From a checkpoint of a small audio captioner: 69.3 epochs.
Rows from block 2 of the text decoder, named by matrix and row number. Rows with one number belong to one neuron. Each number is 128 + 32 x the weight over its row's rms, rounded and kept within 0 to 255. All counts start at 0. After the name is the row's rms in percent of the matrix's.
# fc1: MLP up (decoder.blocks.2.mlp.fc1.weight, 1024x256), inputs 128-255
# fc2: MLP down (decoder.blocks.2.mlp.fc2.weight, 256x1024, transposed), outputs 128-255
fc1.897 089 [ 85 160 110 120 212 117 118  80 136 151 173 129 144 155 125 138 128 176  56 136 120 141  99  85 118 106  76 171 142 142 126 132 116  97 117 174  61 121 123 126 129 202 153  86 157 131 175  83  68 109 147 158 170 118 154 118 124 143 146 140 113  99 125 105 110 158 132 112 113 123 136 154 157 137 125 184 177 131 116 144 134 120 126  98  71 162 126 147 118 137 163 171 148 146 117 134 115 123 139 139  84  99 118 102 117  83  72 169 102 121 179 175 141 167 156 112  79 131  81 196  91 192  35 142 171 151  79  91]
fc2.897 088 [129 162 125  79 129 134 114 102  80 126 109 146 163 156 142  91 107 134 108 211 151 132  93 148 142 155 150 108 136 146 125 120 130  96 157 105 103 104 147  96 159 166 123 196  86 103 146 124  75 105 155 179 176 143 115  64 138 141 129 163 122  77  88 104 189  90  78 140  79 135 181 150 105  98 150 100 150 155 141 132 151 140 127 157 132 157 115 138 102  89  82  69 135 118 185 144 131  90  87 122 157 126 136  99 106 143 110 111 114 200 163 160 182 145 181 148 157 107 110 170 140 126  80  77  94 115 111 126]
fc1.898 096 [128 125 147 164 100 158 141 100 133 185 118 176 100 103 166 124 185 124 124 135 106 114 122 137 117 196 103 188 197 136 204 185 145  85 178 123 102  68 117 150 153 151 119  88 103 136  84  61 128 118 155 140 143 138  91 103 118 133 118  74 126  88 156 140 131  90 142 141 117 135  86 117 146 169 160 142  99 142  83 172 126 191 126 133 125 145 133  85 145  91 135  46 106 134 166 157 121 130 181 216 106 115 123  91  96  38  87 117 106 115  84 159  84 141 127  80 130 136  94 184 139 138 147 143 119 152  97 101]
fc2.898 100 [136  92 177 143 166 121 140 138 196 101 116  90 137 118 192 124 142 190 166  73  69 128 128  97 195 156  95 118  59 157 121  57 140 123 109 134  79 110  93 133 124 105 161 102  94 131 205  99 150 124 150 174 122  97 156 186  80 116 127 105  94 103 152 113 153 150 114 128 165 159 178 162 105 101  98 123 157  86 120 150  74 136 149 125  88  89  78 121 124 117 136  98 145 102 128  69  91 170  80 135 132  67 120 112 145 150  94 126 110  71 108 131 118 120 104 118 189 105 103 114 113  75 128 119  77 117 138  76]
fc1.899 095 [108 191  95 107 121 170 154 125  74 184 138 100 143 157 107  63 175 137 120 124  93 119 169  67 152 173 153 133 130 175  74 143 103 141  57 109 147 151  59 113 116 124 133 163 123  84 185  89  74 107 136 184 180  86 136 149  83  48  63  97  94 107  93 126 109  80 198 130 122  88  67 144 101  82 147 123 142 147 166 153 141 118 118 123 102 121 127 138 131 118 118 139 147 168 162  88  61 160 136 136 109 143 174 114  67 109 103 106 143 107 180 139 116 190 193 128 188 164 146  96 140 115 173 105 130 138 134 171]
fc2.899 119 [144 167  94 146 173  90 147 102 111 140  71 126  84 167 118 124 127 147 111 134 107 126 129 114 196 122 136 181 142 165 137 109 107 106 111 119 122 139 146 133 138 103 160 185 131  37 161 152  99 128 142  57  54  93 124 139 113 147  65  89 130 144 133 163 201 121 152 169 162 144 137 146 118 143  67 130 167  27 102  88 116 142 141 142 100 141 102  84 165 134 162 154 167 128  94 133 151 138 132  95  87 158  40 136 127 159 115 163  86 121 112 169 143 101 120  80 119 116 162 139  51 104 103 149  66 148 120 146]
fc1.900 101 [ 66 127 185 122 192 136 115 167 161 115 117 129 108 118 134  89 143 116 209 119 160  83 107 138 171  92 163 175 112 165 115  97  50  98 147 162 110 120 145 143 137 121 185  98 181  84  80 176 100 156  99 181 111  97 101 155 194 139 133 118 121 135 108 181 134  71 141 135 124 115 156 147 166  97 139 110 135 191  97 127 117 143  94 135 142 105  94 110  93 150 161 193 221 125 111 107 151 170  80 136 125  94  59 146 149 116  83 137 109 151 175 115  73 147 121  98 170 147 119 118 122 134 207 114 133 116 121 131]
fc2.900 128 [156 111  78 141 157 129 117 136 155 122 128 123 132  82 153 124 142 165 126 164 211 112 142 133  71 165 159 152 125 137 104 131 110  92 135 122  65 152 130 124 134 108 152  94 111  63  95 145  61 144 161 114 115 117 131 127 132 137 105 121  79  47 118 154 129 128 147 146 140 161 140 117  95 107 117 133 170 104 134 154  85 169 140 141  69  80 113 110 145 191 121 167 112 108  97 134 212 175 132  95  98  89 136 165 160 144 114 103 135 141 119 129 132 114  93 183  70  84 154 133  72 188 130 191 120 186 143 147]
fc1.901 103 [112 120 117 125 159 121 147  74 129  79 123 118 168  90  77 173 144 128 163 103 141 101  97 137 117 106 139 174  67 122 126 121 205 127 182 143 152 105 103 126 137 138 136  74 104 165 122 170 117 134 128 126 184 181 175 135 154 132 152  88 112 110 107 170 160  83 159 174 119 134  92 150 138 172  72 145 124 137  82 154 163 140 194 109  70  95  83 111 110 111 146 107 179 102 170 138 122  65 176 150 104  54  88 104 113 113 132 171 178 130 132 155 102 128  74 164 107  82 161 162 131 166  68 166 134 125 167 130]
fc2.901 086 [175  65 100 139 148 103 110 157 137 121 137 109 101 189 102 118 160 134 183 140 127 135 114 124  97 111 128 105  91 110 141 153 118  94  78 131  25  71 100 143  95 122 131 140 151 101 140 119 159 147 158 170 159 147 145 193 140 147 160  96 185 121 135 110 158 125  93 175  65 188  86 115 174 167 215 128 133 128 119  98 140 108 120 162 137  69 139 130 170  59 106 147 144 153 182 148 163 161 104 133  68 136 216 161 158  92  74  95 136  85 141  94 131 171 133  88 140 121 162 111  80 101 118 127 174 186 165 165]
fc1.902 099 [139 141 117 114 154 154 138 170 183 184 106 134 155  91  88  99 146  93 128  70 108 148 140 153  92 102  95 117 118 106 103  98 103 165 138 112  96 114  90 131 136 140 107 108 102 100 121  89  91 132 162 126  82 138 140 123  68 105 115 115  90 127  47  85 118 209 121 129 109 118  97 127 162 117 135 146 120 113 139 157 146 119 167 247 135  95  92 143 168  75 128  94 133 112 102 107  94  65 138 133 123 119 148 182 124 144 193 115  64  64  92 146 159 116 125 115 153 145 146 154 151  72 119 106 145  77 181 120]
fc2.902 098 [191 173 119 136  96 174 116 123 119 124 145 144 123 112  92 113 148 170 103 199  44 109  36 148 113 157 127 126 166 122  71 132  94 107 102 122 144  76 175 143 130 130 133 141 122  27 120  70 124 102 146 107  68  64 130  90 167 142 131 175  72 116  84 151 150  92 101 152  75 108 174 139  78 130 163 119  88 186 109 141 112 175 170 163 130 110  98 156  73 104 134 142 110 120 128  56 123 125 146 130 110 150 119 157 160 126 146 198 100 160 144 122  87 131 131 151  99  84 139 117 107 157  90 183 127 122 160  76]
fc1.903 098 [103 151 100  73 182 153 186  79 133 102 101 124 118 124 147  72 163 151 163  66 168  98 168 154 124 106 162  86 114 148 115 105 193 137 120 128 127 109 155 101 104 145  90 160 133 166 150 133 178  75 134  78 114 140 119 109 131 132 116  35 167 121 104  99 111 108 156 120 118 164 124 121 202  93 135 139  98  80 160  88 112 122 153 133 137  58 100 121 162 118 175 136 122 104 147 133  92 170 121 135 150 113 125 196  88 106 145 130 141  69 138  72 171 104 103 163 112  99 107 100 111  70 159 147 143 117  84  85]
fc2.903 095 [171 162 129 153 101 149 135 133 168 184 134 121  70  53 125 122 151 129 186 109 136 156 151  98 144 117 150  64 144 195  99  80 148  91 129 110 166 183 171 124 187 153 138 142 128 100 114 106 132 149 116 146 116  87 109 183 180 129 146 150  92 143  53 177  66  99 107 144 149 148 176 174  64 132 119 120 172 130 165  87 151 121  82  90 144 103 131 172 116 124 121 171 140 172  97 153 152 104 179 137 110 107 114 127  99 118 139 146 138  99 121  69  84 208 158  96  85 127 102  65  81 134 170 130 122  89 114 114]
fc1.904 122 [ 96 120 155 166 108 154 146 107  80 111  68  73 171 107 118  63 168 118 122 133 234 123 129 143 131  91 134 150 177 150 140 110 109 128 114 101 138  87 106 145 144  81 137 171 138  94 102 115 110 190 207  73  61 184  90 148  88 118 119  70 169 132 102 184 142 106 150  85 106 134  64 216  82 117 154 158 146 154  92  98 150 115 172 142 103  93  90 137 144 132 150 124 142 168  84  83 108 166 120 146 141 146 143  93 161 134 111 154 142 142 151 152  73 155 180  99 121  47  93  96 104 127 130 153 152 117 103 124]
fc2.904 115 [121  90 153 159 100 133  95 109  95 117 151 159 132 110  96  98 163 115  86 155 183 165 114 138 115 147 217 134 135 146 107  84 177  82 159 114 135 105 175  66 130 121  96 202 135 163 110 163 161 125 125 131  95 114 113 110  98 137 114  61 153  92 144  72 144 178  88  70 168 125 103 125 154 163 102  38 118  86 125 106  65 170  54  86 126 160 185 138 160 111 109 106 167 136  89 128 141  84 139 173 163  81 150 164 178 126 155 136  83 109 104 104 105 107 137 114 149 140 131 139 103  99 112  88 145  98 138 168]
fc1.905 109 [158 121 167 164 109 158 114 136 101  98 139 110 166 177 164 102  96  64 128  94 183  87 127 186 137 104 158 136  93 110 143 102 168 127 140 140  76 154 153 105 131 172 164 157 145  71 120 114 156 151 205  84 179 169  85 135 113  76 149 149 121 116 204 123 132 117 171  76 119 168 131 141  93 133  95 129 134 144 144 112 125 129 114 145 131 125 140  73 104 154  88 100 108  42 172 138  54 147 152 107 117 111 153 166  97 137 143 182 157  94 170 120 108 179 104 156  90 151 137  85 149  80 151 122 156 138 101 101]
fc2.905 118 [155 113 107 123 154 152 139 139 171 169 110  66  73 135 136 158 126 100 107 120 149 103 182 104 109  36 192 114 121  99 114 122 100  94 144 133 151  96  90 123 124 112 117 163 195  79  99 159 102 162  81 100 135 119  69 173 150  85 135 129 134 129 129  91 100 163 152 138  94 136  78 180 102 120 114 108  98 103 129 165  73 116 140 111 127 150 142 173 125 100  92  60 112  93  80 143 131 113 114 128  89 124 101  97 156 172 160  84 142 120 170  81 160 148 135 100 110 125 150 198  85 107 125 223 159  86 132 137]
fc1.906 079 [113 137 146 119 125 136 137 122 142  91 143 190 136  67 131 172  87 133 154 150 135  65  80 118  83 132 102 135  98 123 131 129 132  38 225 110 156 119 152  93  93 117 122 151 189  99 118 191 114 103 124 145 159 148 105 173 110 138  78 117 176 103 128 134  99  84 129 112 158 124 167 118 129 145 176 103 112  59  59 164 128 163 171  91 169 138  80 118 132 145 178 106 185 175 110 110  81  92 143 153  92 146 121 175  69 105  82 120 164 141 126  98 142 115 121 122 131 167 104 144 144  82 136 137 195  92 119 122]
fc2.906 083 [140 125 136 115 129 173 163 181 124 171 100 157 139 189 150 163 125 141 147 174 138 129 140 136 109 175 137 105 104 171 134 148 128 114 141  98  67 149 143 184 119 130 141 216 126 179  65 136 132 131  76 133 118  82 109 143  99 143 139 160 105 135  65 142 155 152 159 100 118 145 150 144 120 137 108 125 147 119 187 116 131 155 146 124 162 134 165 136 106  18 166 174 131  90 138 129 132  50 104 124  80 167 119 120  85 138 161 100 108 106 154 140 109  74 144 136 105 169 110 127 114  81 153 138 123  64 109  97]
fc1.907 083 [126 146 149 111 174 148 182 141 119 157 108 137  72 167 138 130 103 125 129 173 115 136 104 202 191 148 148 151  88 139 112  80  66 129 141  75  99 146 138 113  89  93  98 165  99 134  68 127 114 126 124 110 139 125 115 146 133 102 130 106 155 114  74 187 118  77 150 116 155 116 172 113 178 110 164  91 146 100 144 119  98 154 155  81 160 102 137 128 138  78 122 180 202 129 128 117 152 170 107 169 137 106  72  80 170 102 125  95 137 142  39 117  79  95 184 155 117 123 145  90  95 130 120 179 148 134 166 111]
fc2.907 080 [167  93  94 136 206 138 172 134  54 121 101 155 184 119 109 164 117 140 124 111 191  98  90 123 118 134 105  98 138  87 139 180 175 114 148 145 117 164 104 123  66 160 162 128 131  83 145 134 170 113 100 143 144  79 128 106 145 197  98 157 122 169 124 126 145 116  97 143 105 171 116 145 133 101 178 100 113  86 117 145 138 155 125  64  78 134 118 172 115 170 154 127 115  81 102 112 128 120 148  99 146 130 136 135 160 149 122 166 106 112 131 146  67 138 136 123 144 137 135  66 139 162 190 169  66 158 115  85]
fc1.908 093 [119 118 140 190 115  96 172 176 140 175 162 113  74 146 148 105  61  68 171 110 116  95 115 121 104 146 109 131 131 177  96 110 153 175 105 148 128 195 210 105 178 115 186 120 108 116 140 187 108 150 134 124 161 179 103  94 130 136 144 120 117 147 175 125 123 157 175 106 113 140 114 145  66  69 131  99 143  99 128 152 132 110 106 138 131 118  85 164 103 162  66  86 194 109 163  72 131 132 136 172 220 129 141 115  47 133 120 147  74 108 149  93 139 102  53 124 131 121 149  99 125 153 139 170 104 110 153  94]
fc2.908 105 [112 127 139 102 133 121 172  95 117 141  60 171 125 157 135 122  80  96 118 150 182 143 121  90 135 139 156 149 127 112 140  99 154 121 130 213 134 151 119  84 147 118 158  19 150 130 107 107 140 123 154  85 161 118 130 126 137 138 153  94 151 112 171 147 127 109 194  88  55  78 105  86 141 156  55  99 166 129 114 140 102 139 128 162 133 131 110  98 107  94 143  58 138 151 184 185  88 104 145 115 130  93 188  85  95 149 151 110  89 140 142 112  78  98 143 194 123  84 108 144 175 162 116 158  81 134 160 107]
fc1.909 080 [100 154  75 128 153 144 137 124 130 196 169  95 170  99 110 132 107 141  88 145 109 134 121  70  88  83 115 197  69 153 129 128 136 184  83 104 146 168 123 145 169 100 139 144  94 118 109 126 143 102 163  92 120 116 134 126 129 142 145 140 116 179 135  85 120 100 123  83 160 112 134 135 154 127 170 144 119  24 136 139  49 156  77 110 201 126 165 135 119 114 130 109  44 155 174 172 113  81 141 154 145 151 147  93 109 131 153 168 128  84  96  97  99 166 106 130 148  77 134 154 161  98 118 112 100 144 102 127]
fc2.909 083 [150  75 184 108 145  72 162  79 100 123 140 109 118 108  89 142 175 172 158 155 144 145 130  72 129 140 124 113  99 178 171 135  98 192 147 144  66 102 156 120 124 112  75  99 121 121 110 125 126  89 100  96  90 125 139 161 126  96 156 146 124 186 129  86 126  55  88  99 164 125 186 124 128  78 149  50  95 155 108 124 114 139  99 142 171 146  98 162 107 141  91  43 106  94 129 165  71 125 138 177 168 125 112  84 163 105  95  96 110 113  74 153 148 127  62 144 120 100  99 123  44 142 145 121 142  83 131 114]
fc1.910 107 [117 108 134  85 117 141 104 120 123 122  99 156  81 141 120  98 154 130 103  89 120 173 162  85 143 168 106 187 206 150 123 105 143 203 213 190 116 175 116 130 120  74 159 133 131 111  89 159 117 124 180 158 121 127 181 133  93 121 156 106  92 134 120  66 145 125 116 189 109 153 127 135  80  95  88 155 145  99 151 118 161 118 113  99 102  98 164  96 127 170 142 179 152 170 110  79 132  86 141  77 191  89 157 137 103 106 116 105  90  82 114 128 154 129 188  84 163 164  85 128 101  84 128 160  81  89 121 159]
fc2.910 112 [ 96 115 133 131 131 191  63 132  83 136 128 146 120 179 130 137 129 163  97 115  91 111 168 148 163 174 110 180 108 123 146 116 165 101 166 109 131 151 154 138 114 112 120 121 130 139  51 165 133 122 127 164  97  70 163 141  91 122 176  95  96 106 112 124 111 114 152  89 239 126 148 172 116 125  66 103 137 144 174 156  91 167 155  97 150  52 153 182 113 136 145 103 180 123 110 169  95 166 105 195 132  86 132 171  70 193 181 122 131 183 145 131  64 104 159  97 147 160 151 114 180  80 106 131  88 127 154 124]
fc1.911 080 [148 140 139 134  98  75 102 104 107 158 104 124 133 202 145  72 158 113 100 114 158 177 138 140  84 161 120 185 148 106 103 139  36 142 146 107 127 126  78 130 140 135  92  89 106 124 104 107 128 172  92 106 120 114 112 126 155 150 113  98 182 138 140 137 132 124 127 187 125 135 151 118 127 110 122  97 143 108  76 147 133 173 162  96  93 121 101 105 112  92  95  64 108 110 127 119 147  85 162 192 127  78 110 176 111 141 125  71 101  37 161 165  79 131 160 123 185 163 210 109  52 113 144 111 169 101 142 109]
fc2.911 081 [ 71 154 121 152 137 137 131  98 143 122 100 147 132 161 141 172 164 111 130 151 144 150 140 123 106 140  92  88 153 131 214 107 154 187 169 131 111 142 179 115 117  83 123 120 153 132  91 125 158  84  93  86 175 123 135  98 161 100  79 154  79 124  90 142 141 120 207 128 147 146 109 161 160 127  83 158 178 165 107 145 166  72 167 113 105 101 193 167 169  92  93  82 108 138  94 135 117 132 139 140  79 171 122 137 111  87 123 134 114 111 193  98  56 112 144 107  70 159 117 178 124 123 120  85 104 117 118  98]
fc1.912 098 [148 106 109 124 111 139  85 119 178  86 104 132 165 133 120  77  74  94  88 181 132 135 150  90 155  75 179 146 131 161 126  76 142  73 128 105  91 120  81 148 147 129 104 174 143  91 131 125 147 165 101 141 125 110 112 102 144 127 142  73 125  97 104  83 156 161 153 113 110 112 110 164 120 105 192 106  83 115  57  73 103 139 117 158 102 103 113 101 149 136 175 118  81 142 105  96  93  97 189 127 186 112 124 154 117 210 126 129 101 176  99 144 151 198 130 184 163 104 219  77  88 111 147  94  89 174 122 118]
fc2.912 099 [129  95  92  81 157 121 101 129 109 162 128 134  88 131 112 125 174 137 152 163 116 146 158  86 122 138 154 128 122 132 106  86 124 126 181 120  97 157 130 129 118 147 126 119 113 142 131  98 133 121  93  93  72 212 175  68 126 111 162 125 106  64  96 189 214 134 157 157 169 130 171 154 120 121 175 140 172 118 110 114 160  94 137 127  69 168 138 127 212 135 159 129  83 144 129 133 136 139 157 117 134 115 131 158 105 147 158 107 149  80 167  99 105 108  96  76 112  33 137 114  72 137 125 115  76 117 160 177]
fc1.913 106 [117 122 130 103 148 131  95 123 146 156 119 140 121 132  93 116 109 123  90 172 134  82 157  96  79 134 133  96 105  98 118 105 105 125 176 116  64 127 134  67  70 149  69 113 119 122 117 201 106 178  83  92 172 175 115 162 143 168 101 119 112 122 151 151 135 135 165 178 130 145 164 141  92 101  78  90 127 184  39  94 113 199  86 109 115 205 128 183 140  87  82 152 193 106 123 134 123  88  83  57 175 143  69 157 141 122 151 141 117  92 141 167 138 177 156 185 156 169  93  77  80 130 175 137 139 119 161 150]
fc2.913 091 [102 113 139 119 130  92  75 103 137 114  59 125 133 165 153 149 117 111 114 141 106 111  94 162 182 130 132 178  66 118 122 118 112 111 144  81  73 104 138 101 138 127 171 159 123 104 139 136  86 145 136  90 115 155 110 117  41  99 108  80 153 175 129  62  69 110 101 129 146 126 120 155 154 123 102 118 143  78 137  80 160  87  71 144 153 142 131 127 159 132  66 136  78 146 197 104  90 154 148 134  89  80 115 127 116 122  96 128  42 122 100 116  77  55 114 116 125  90  79  60 174 107 158 153 147 126  64 112]
fc1.914 086 [146 201 110 113 119 148 146 100  66 121 188 154 137  94 139  95 183 123 105 152 167  51 157 121 157  81 137 130 144 172  91 176 107  94 113 126 145 106 121 106 141 141  89 137 110  93 120  89 133 143 135 119 127  97 150 154 116 101 130 111 142 126 186 180 175 164 118 130 137 118 119 163 117 102 157 187  92 131 142 175 158  71 133 116 167 158 163 101  70 177 131 148 170 145 100 126 125 132 114 212  70 168 128  85  97 101  94  87 135 110  99 179 127 141 174 127  72  93 144 103 189 140 134 165  79 127 163 120]
fc2.914 081 [126  98 136 141 127 137  97 104  69 144 112  90 153 148  98 152 110 115  96 122 141 173  98 106 118 150  68 152 137 102 104 108 133 112 150  97  47 134 116 128 110 149  93 165 141 153 176 113 156 128 146 147  77 183 161  78  78 152 109 115 125 118 102 143 152 159 145 203 138  94 111 173 114 159 114 100 154  68  90 138 119 148 110 171 140 118 148 123 168 121 234 152 108 142 111  49 109 107 163 112 146 107 191 107 134 181 137 137 155 117 159 174 142 166 117 124 115 122  92  98 142 125  89 155 118 138 123 168]
fc1.915 110 [156 123 172 125 132 119 216 114  96 117 157  98 177 166 160 118 136  77 168 153 103 133 105 148 164 178 137 152 136 160 130 160 113 122  85 103  89 111  78 144  34  52 147  97 143 178 126 126 110 124 176 141  99 164 161 160 191 160 145  76  96  91 186 113 107 136  92 173 111 158  94 124 164 135 109 101  87 150  66 106 101 129 108 130 167 113 125 113 128 140 180 101 163  81 169  87 178  89 101 177 123 125 117  91 115 199 162 120  92 193 158 104 126 185 140 163 109 174 152 177 123 138 111 104 124  95 148 192]
fc2.915 096 [125 120 183 152 134  87 157 105 107 151 104 122 143 162 119 112 159 106 184  77 149 167  51 192 110 134 152  90 163 143 163 151 109 112 124 133 114 125  87 175  84  55 152 129 148 125 117 112 180 145 150 125 119  83 134 159 136 100 139 148 152 172 114  92 161 199  75 130 136 119 145 135 126 135 117 158 148 190 118 109 118 102 163 124  81 124 174 111  92 149 120 121 112 140  96 112  90 161 156 145 125 158  90 142 145 158 123 140 113 161 108 127 165 104 111  69 101 135 148 120  98  86  65  32 153 146 142 140]
fc1.916 107 [ 84  49 173  85 144  88 114 105  82 123 150 127 115 130  67 119  72  91 122 101 119 176  77 149 150 117 137 172 125 114 137  87  53 156 103 149 154 107 125 177 146 146 173 151 116 148 139 149 164 109  89 110 110 102 128  99 168 139 126  80 109 112 168 186 183 145 111 136  91 171 105 149 113  85 112 138 150 157 153 107  57 119 111 141 157  67 134  93 158 109 157 118 107 148 113  69  95 121 126 115 169 113  88 115 137 178 136 199  92  69 150  88 121 107 128 168 105 124 112 171  40 165 170 193 120 127 176 157]
fc2.916 101 [155 181 139 128 124 132  71 178  87 184 120 165  95 117 129 170  98 138 161 102 170 105  95 142 125 207  96  94  99 168 147  64 131 102 145 104 112 118 114 196  80 162 142 128 121  92 122 123 141 127 179  96 166 120 104 123 135 107  86  54 133  96 133 137  93  95 110 143 150 142 122 113 135  81 110 143 125 156  82 131 102 171 136 134 148 115 142 129 140 140 132  78 188 122 163  91 102  99 176 166 115 139 177 134 124 146 137  91 145 122 122  76  51 132 179 101 153 165 125  71 169  85 148 106  83 130 171 185]
fc1.917 088 [160 160 155 130 133 172 164  85  71 124 142 148 183 110 165 140 147 139 134 119 137 193  42 115 145 113 131  68 118 127 129 118 139 130  71 134 104 168 125 135  86  90 186 169 117 154 183 112 155 151 150  83 152 144 131 101  86  98 151 134 178  84 121  97 169 124 108 147 114 110 164 115 102 127 167 178 100 117 129  81 136 168 170 157 134 147  76 142 163 151 146 123 167 149  19 145 123 108 137 127 104 186 133 132 101  65 176 155 110 122 123 139 137  74  75 143  89  91 144 157  98 158 122  69  96 140 144 103]
fc2.917 090 [116 138 176 157 113 190  58 136 156 151  84  90 123 109  99 132  81 147 160 133 163 161  85  98 160 114 160 130 110 103 122 165 147 142 176 162 126 136 137 109  64 120 116  96  87 194 105 197 114 129 107 136  86 122 125 112 103 202  82  70 113 170 144 124 141  83 116 152 110 189 164 185 123 116 167  42 159 113 116  94  97 118 165  84  54 154  57 157 117 112 160  35  74 113 121 202  97 141 137 123  83 160 119 137 142  70 148 136 160 189 127 121  89 111 160 127  76 160 121 124 120  87  97 153 155 112 161 115]
fc1.918 076 [160 111 160 134 101 136 110  78  94 173 190 120 184 168 109 125 115 121 166 139 132 106 110 122 133  97  92 113 133 114 116 104  78  99 178  76 100 149 143 139 170 169 161  87 103 122 131 137 202  84  75 133 101 183 119 124 133 170 149 141  65 129  70 100 153 128 101 130 123 123 166 107  75 114 134 144 210  81 148 111 141  84 152 117 173  92 107 173 109  91 162 168 137  81 144 122 134 157 119 114  49 100 182 150 158  41 240 169  94 150 150 149 111 122 128 151 116 140 122  99 122 145 134 116 150 119 132 133]
fc2.918 073 [ 96 136 255 109 141  58 129 114  87 133 149 157 101 111  93 183 167 142 178 165 135 121 160  96 166 169 129 111 134 153 136 151 121 131  93 146 155 125 193 128 123 134 108 152 137 164 122 138  64 147 148 189 125 162  78 130 149 107 134 110 134 118 159 119 176 147 123 162 115 184 156 120  65 138 137 166 113 123  88  43 114  89 140 144 139  82  72 177 110 157 132  79  99 153 107 137 167 138 114 123 141 168 190  96 120 123 122 164 135 120 105 154 111 146 143 158 163  87 160  97 144 134  94  50 138 194  60 127]
fc1.919 096 [161 145 150 176 145 127  97  89 161 115 123 130 133 139 190 171 218  97 141 172 119 116 106  87 117 126  66 157 196 106 154 111 139 158 141 129 142 138 119 124  98 115  96  86 107  78 159 162  92 110  81 110 101 131 169  97 158 139 160  40 120 124 156 104 148 130  95 189 131  82 145 143 137 163 162  86 120 116 125 174  64 146 101 164 140 119 145  80  98 170 142 105 102 165 134 120 190 133  97 141 101  77  97 140 143 165 122 106 196 123  75 204  93 116 165 141  85 160 174 131 164  98 131 184 152 110 149  99]
fc2.919 096 [104  71 127 114 105  95  78  87 122 126  96 149 107  92 138 101 142 121 149 126 160 132 184  99 183 113 131 126 200 145 157  88 164 109 104 126 104  81 134 113  97 142 102  97  70 129  98  91 108 150 144 151 118 140 124 146 160 135 136  59 170 118 220 106 105 139 138  97 121 127  90 140 119  96  62 123 179 107 104 122 135 144 148 151 184 104 144  92 130 158 109 153 155 179 121 174 158 142 121 120 148 119  73  96 109 104 155  32 143 174  80 154 186 159 147 141 141 182 117  87 135 134 140 129 142 115  88 111]
fc1.920 072 [128 117 113 141 134 172 112 124 148  72  97 156 189 115 102 107 148  72 155 177 111 112  71 169 139 156 109 124 176  97 138 105 157 124  74 163  32 202 142 169  69 148 121 120 103 139  67 156 132 152 117 158 107 149 101 122  79 136 103 107  76 106  60 188 108 153  93 110 144 129 141 153  83 103 140 114 135 119 109 121 135 165 117  98 142  84 127 157 142  75 169 154  83 165 173 184 146 138 152 146  71 133 118 141  91 105 131 146 156 103  75 141 132 140 116 112  93 130 203 109  72 130  75 162 177 114 157 139]
fc2.920 073 [116 123 161 106 139  76 110 133  92 142 127 136 117 149 116 121 143 169 140 128 112 128 135  74 164 186 157  63 111 119 134 131 198  70 174 142 106 172 159 174 119 107 121 175 167 148 185 180 165 121 114 121 122  79 130 108 122 150 108 147 136 151 112 147 129 108 179 138 140 109 152  91 177 188 121 143 128 112 161 189 185  89 145 150 160 101 156  83  90 157  97 123 140  82 149 185 158 175 123 162 145 113  71 123 160 144 153  85 156  69  67 142  74 139 103 113 116 109  76 127 127  87 120 149 137 176 133  61]
fc1.921 096 [100 160 125 135 150 157 115  66 154  71 103 108 144 117  70 130 142  72 138 121 140 131  93 113  63 128 114 213 150 117 139 116 149 145 139 139 124 119 162 137 118 176 129  76 147 128 169 186 121  82 115 143  82 136 146 117  78 175  88 109 159 144  55 120 173 160 138 120 152 190 143 116 160 138 190 173 107  93 185 112 104 154 182 128 200 132 144 151 113 145 108 148 141 135 113 145 124 187 146 148 152  89 180  74 100 110 160 173  99 129 124 143 122  94 175  84 143 148 130 108 100 192 183  83  94 114 218 181]
fc2.921 094 [130  62 138 167 121 137 144 130  83  89 100 146 107 141 124 148 125 145 169 138 167 131 136 145 126 166 112 142 145 164 135 122 117 141  75 121 183 103 136 140 120  96 185 151  67 113  67 129  99 136 103 141 106  83  99 117  78 122 131 100 124 104 153 191  82 155 165 121 147 200 149 182  60 121 173 178 169 107  88 166 105 136 112 105 184 126 182 103 128 144 124 183 145 128 116  90 153 115 134 124 123  94 130 145 105 138 177 135 142 154 128 163  72 151 129  93 153 118 206  68 153 111 119 152  64 112 139 165]
fc1.922 104 [162 136 142  92 183 152 169 115  98 124  79 170 137 176 124  79 108 105 123 155 125  75  83 152 137 104 152 150 136 151 116  64 120 119 110 113 171 105  67 111 143  59  68  41 169  90 162 172  98 160 128 123 142  62 141 114 129 143 153 143 136 178 124 112 105 170 119 100 170 151 172 100 146  56  55 135 149 134 127 113 149 149 157 140 121  95 107 112  92 162 178 133 169 128 133 136 177 147  81 190 129 148 110 149 131 167  81 127 140 156 103 100 149 132 121 134  99 126  74  93 109  78  75 143 104 128 138 103]
fc2.922 114 [136  81  99 127 192 137 215  68 149  98 174 142 132 170 117 155 154 138  68 124 115 157  91 101 176 139 165 170 150  91 158 135 168 131 162  51 176 143 140 129 100 130 135 115 117  94 157 169 182 129  87  82 115 128 172 153 109 105 126 150  96  56 147 145 118 124 101 104 129 149 140 160 131 150  93 147 107  57 141 110  78 128 125 125 146 132 133 110 115  99 112 152 162 155  88 125 191 138 153 124 176  65 101 151 122 128  39 108 133 148 110 139  98 147 130 182 124 116  78  80 120 123 187 165 117 171 215 117]
fc1.923 112 [141 118  95 123 122 118 143 120 130 132 152 155 243 122 125 136 154  92 129 139 145 134 162 123 161 155 174 147 125 142  53 121 107 184  95  83  73 134  94 161 141 140 129 116 121 119 155 136  93 155 123 110 127 122  92 146 140 111 126 114 136 118 125 107 159 125 169 141  92 138 221 142 100 128  79 129 158 165 141  87 149  57 110 137 170  77 146 148 165 138 115 144  99 124  71 126 113 108 171 122 105 145 146 141 128 183 103 129  49 128 213 200 109 131  71  93 151  87 123 111 126 208 176 110 129  94 122 131]
fc2.923 105 [118 160 108 143 174 117 143 144 118  96 155 161 149  90 111 110 133 121 153 145 149 130 152 108 147 134 178 165 182  89 120  90  84 169 142  85 143 179  85  83 140 163 113 120 146 117 122 161  67 166 149 131 157 149  97 101 131 146 163  95 125 124 177 130 155 196  87 185  77 163 102 153 116 185 150 128  90 187 147 145 140 170 154 106 176 147 112  75 112 135 148  93 159 145  98 127 121 109  69 124  34 142 139 122 160  96 143 187  97 162 159 131  83 130  26 137 139 110 110 102 165 161 102  89  77 114 138 166]